From a checkpoint of a small audio captioner.
Model: log mel input, encoder activation mish, encoder depths [3, 4, 6, 3], encoder widths [64, 96, 144, 208], decoder width 256, decoder layers 6, decoder norm rmsnorm.
Rows from block 6 of the audio encoder of a small audio captioner, named by matrix and row number. Each number is 128 + 24 x the weight over its row's rms, rounded and kept within 0 to 255. All counts start at 0. Numbers have three digits each. After the name is the row's rms in percent of the matrix's.
After each channel's rows are labels from the 100 clips, of 14848, where the channel reaches its highest value: "band" is the frequency band that holds the peak; "strongest on" is what is common among them. Only what is clearly more common there than usual is listed. The data: notes from a synthesiser with random patches.
# conv: pointwise conv (encoder.blocks.6.conv.weight, 96x96x1x1), inputs 48-95

conv.25 114:155157131156144136133128124154101136101146167130095151107159119123119180102120142133136112146094097088163178132150140150127149141170128105106123
band: 500 to 1000 Hz; 250 to 500 Hz
strongest on: pluck; pitch class: G#; detuned saws

conv.18 099:168105086151140161132167153142139086127123123178118108157090131092127115113137119132139133095108112166131100139108115160135124150166161130153117
band: 0 to 250 Hz
strongest on: bass register; low-pass

conv.80 099:102085130132103133090157159105132104169120148155068129143113128114092105096123129141115142093140131108106156117140176106114083139124159143122118
band: 1000 to 2000 Hz
strongest on: filter wobble; bass register; resonance

conv.50 094:134151133124140161159117106129141118166138122153119143119136153065133109149140140173171090096118158150123142156145156103156114091144142155143150
band: 0 to 250 Hz
strongest on: pluck; bass register; oscillator: triangle

conv.9 080:091125093156118129125127143110144153152109116177141135130091147108105113116143165112152128121098105136128142159084180130133139148112117104150106
band: 250 to 500 Hz
strongest on: bass register; envelope: pluck; saw

conv.91 094:130140142155122141105108151088114081116066083109124155142090153118122123143133126120125126154141121133142134120148112186154132144133127152121177
band: 250 to 500 Hz; 0 to 250 Hz
strongest on: pluck; bass register

conv.56 094:115112151112143153140121192140152122131140139116118101118086105119144166104145107132183121120132163112131108130117156123129113152142150137174134
band: 0 to 250 Hz
strongest on: pluck; bass register; triangle

conv.21 117:132086145086120094124095063110111119127082134120123145130116134110155127137135173153142135144120130127122142143130187131131096072121111131139171
band: 250 to 500 Hz
strongest on: pluck; bass register; glide

conv.7 083:122132119122149131100131108131062155099141091067093131119128147096089125117123086106128124107118125092143097094127156142124138111123117134082154
band: 0 to 250 Hz
strongest on: bass register; ring modulation

conv.59 095:111107098129170108125203153108072138130164157155136084116176117136127148151134132151140144121093138087092137147098150132155093138126135161115132
band: 0 to 250 Hz
strongest on: bass register; triangle; pitch class: C

conv.43 105:135126116107117172135153092141085103179118147104124123114118114166135156099188154115101121111119101163075128128159121174130105102121190096160111
band: 0 to 250 Hz
strongest on: bass register; pluck

conv.26 103:151117124116070144149130125156115137093125110117134137149125157179157159146128162151107090143114157102118135113161118134135121076107138096126128
band: 0 to 250 Hz
strongest on: pluck; glide; resonance

conv.79 104:109118094112131124125104098107136136106103133118062135187142136199132162140140122131094099121140110116089145145136145112179130117101123114100094
band: 4000 to 8000 Hz
strongest on: noise; swell

conv.48 095:147131150100161106163128118122112151103134131115139089131125116130093157172107097137114145104132168097145148118113111109126128140074065080097143
band: 250 to 500 Hz
strongest on: pluck

conv.16 078:142138100144114110186128146122125119091149116114103167119191172081128102147141118140171133144107141113105158169111128114124123091145141075100155
band: 0 to 250 Hz
strongest on: pluck; bass register; triangle

conv.57 099:142152132168135140150128142135099108142121062133113105188127152111098113132138138114180118125143136140162124111164159114122149131156137142098148
band: 0 to 250 Hz
strongest on: bass register; pluck; oscillator: triangle

conv.92 087:090128118177149118131172138094178139098159126135101123112137122174105079159072119129166123091145161115131153105105140133111090103150141124095131
band: 0 to 250 Hz
strongest on: bass register; triangle; envelope: pluck

conv.63 101:164153106122165082153107131133126097110124124172062112129150153137179146114125109118112140112127105129075156076145135160136120128104079139174132
band: 0 to 250 Hz
strongest on: pluck; triangle

conv.42 118:127145142170119130154157142141085159120096133125088090137112102099138135174120131138106098153071104110109150153129142113140103120155121149112120
band: 0 to 250 Hz
strongest on: filter wobble; high-pass

conv.38 088:130147137131105122150099140159166179120097135128154141151125134116156148187107127085150100108132139141149143146159143173180153161142117132158161
band: 0 to 250 Hz; 250 to 500 Hz
strongest on: pluck; bass register

conv.11 117:142137092119140125090123147109117107153134146161126112106092103119129144096152129126109129113103091141123058123131111144152117151119153107128110
band: 0 to 250 Hz
strongest on: pluck

conv.67 113:140150135070132116136134114124105119147102113176143125148115110136182148135130146118094182143135128121114095129119173108160141149103112135132118
band: 500 to 1000 Hz
strongest on: filter wobble; high-pass

conv.41 081:129109088102131168121146157151119138139092121153090154159118119107142155100106109118147126111088130157121095127132137091178131138132126074140139
band: 0 to 250 Hz
strongest on: bass register

conv.20 087:092127106132128121131166136142128158139140126116112110152134114119095111113153176169103088114109173129095120119090107118137141098140164105128150
band: 1000 to 2000 Hz; 500 to 1000 Hz
strongest on: pluck; triangle

conv.0 095:104143113119131145103121146162160107117106124132106140163146151122138162143138143151120169124103138150130151122152147157146095125147118106156136
band: 250 to 500 Hz
strongest on: pluck; bass register; resonance

conv.45 099:149120144078173129127114070131125121150147118081151135071108154095109105164114099131093159133119111102152119126119112146177167117149139133110127
band: 0 to 250 Hz
strongest on: pluck; triangle

conv.66 084:121158133107101088151161102138165085113155134123147103147159126121137104113104106118164173144118146118130139121126133117080148153090096119148142
band: 0 to 250 Hz
strongest on: pluck; bass register; oscillator: triangle

conv.19 088:094161138144170107125122104151154144085044122113126153119138143130096106103104110109158105118083093091132142130128126106132133174136125150118124
band: 0 to 250 Hz
strongest on: bass register; low-pass

conv.61 082:118189155164121122133111135157168118110105136190109109118098157113108144127112093100135131144122107156091161157120110105127161129081129123112141
band: 250 to 500 Hz
strongest on: pluck; bass register; oscillator: narrow pulse

conv.1 099:089111101136146147132127127098127137145145144107183147098153116125112097136168135166123131131120094148157164141125123154098181106101148132156117
band: 0 to 250 Hz
strongest on: bass register; triangle

conv.78 098:123125150117068129140120156103130134113126156123122143171142125141145084132159134179149114115138147140143158157108159123152178099141161136154144
band: 0 to 250 Hz
strongest on: pluck; triangle

conv.72 086:124097105111168109117115081136126115128056113156158149113093145131108107166117098118146134104108157105136120105106137156147134112131115065139197
band: 250 to 500 Hz; 0 to 250 Hz
strongest on: bass register; low-pass

conv.8 099:121144100155171075124127139121142118195144122117091112107126134079131130119085146151117164143128116130137131156131081143175104165150168155109116
band: 1000 to 2000 Hz
strongest on: pluck; triangle; square

conv.32 092:110138150121113094139070115139103122128119129146207153146140150144109175127133113108121130146128151099114152155152139145141145115154094134131113
band: 500 to 1000 Hz
strongest on: pluck; bass register

conv.75 095:109076118098148089135121148127095127139146143123100101136137138113156141074114095123089184111143076133135149135144160109172136130137185148086140
band: 1000 to 2000 Hz
strongest on: pluck; square

conv.85 102:107112127149166153149123127165102163154133130164143157154152114143160110110142092126109099140144095125134116123126114149101083109143103094113107
band: 500 to 1000 Hz
strongest on: filter wobble; resonance; high-pass

conv.29 116:121074124124103093069091132102116121122083103128124097142099072165111153136120128128086098096131131098098104118132110136172126139091087145125135
band: 250 to 500 Hz
strongest on: filter wobble; high-pass

conv.33 098:123122068147124140172081138113202147188129113123168117129131119133115166132150102136109158112150077097115118114107124127097122108148123164146150
band: 0 to 250 Hz
strongest on: bass register; tremolo; triangle

conv.81 109:106146133162071119112143113108112121166068147144116120152157128124102118129172116149140136171117101162136135133115130107091105131147132114154123
band: 0 to 250 Hz
strongest on: bass register; pitch class: C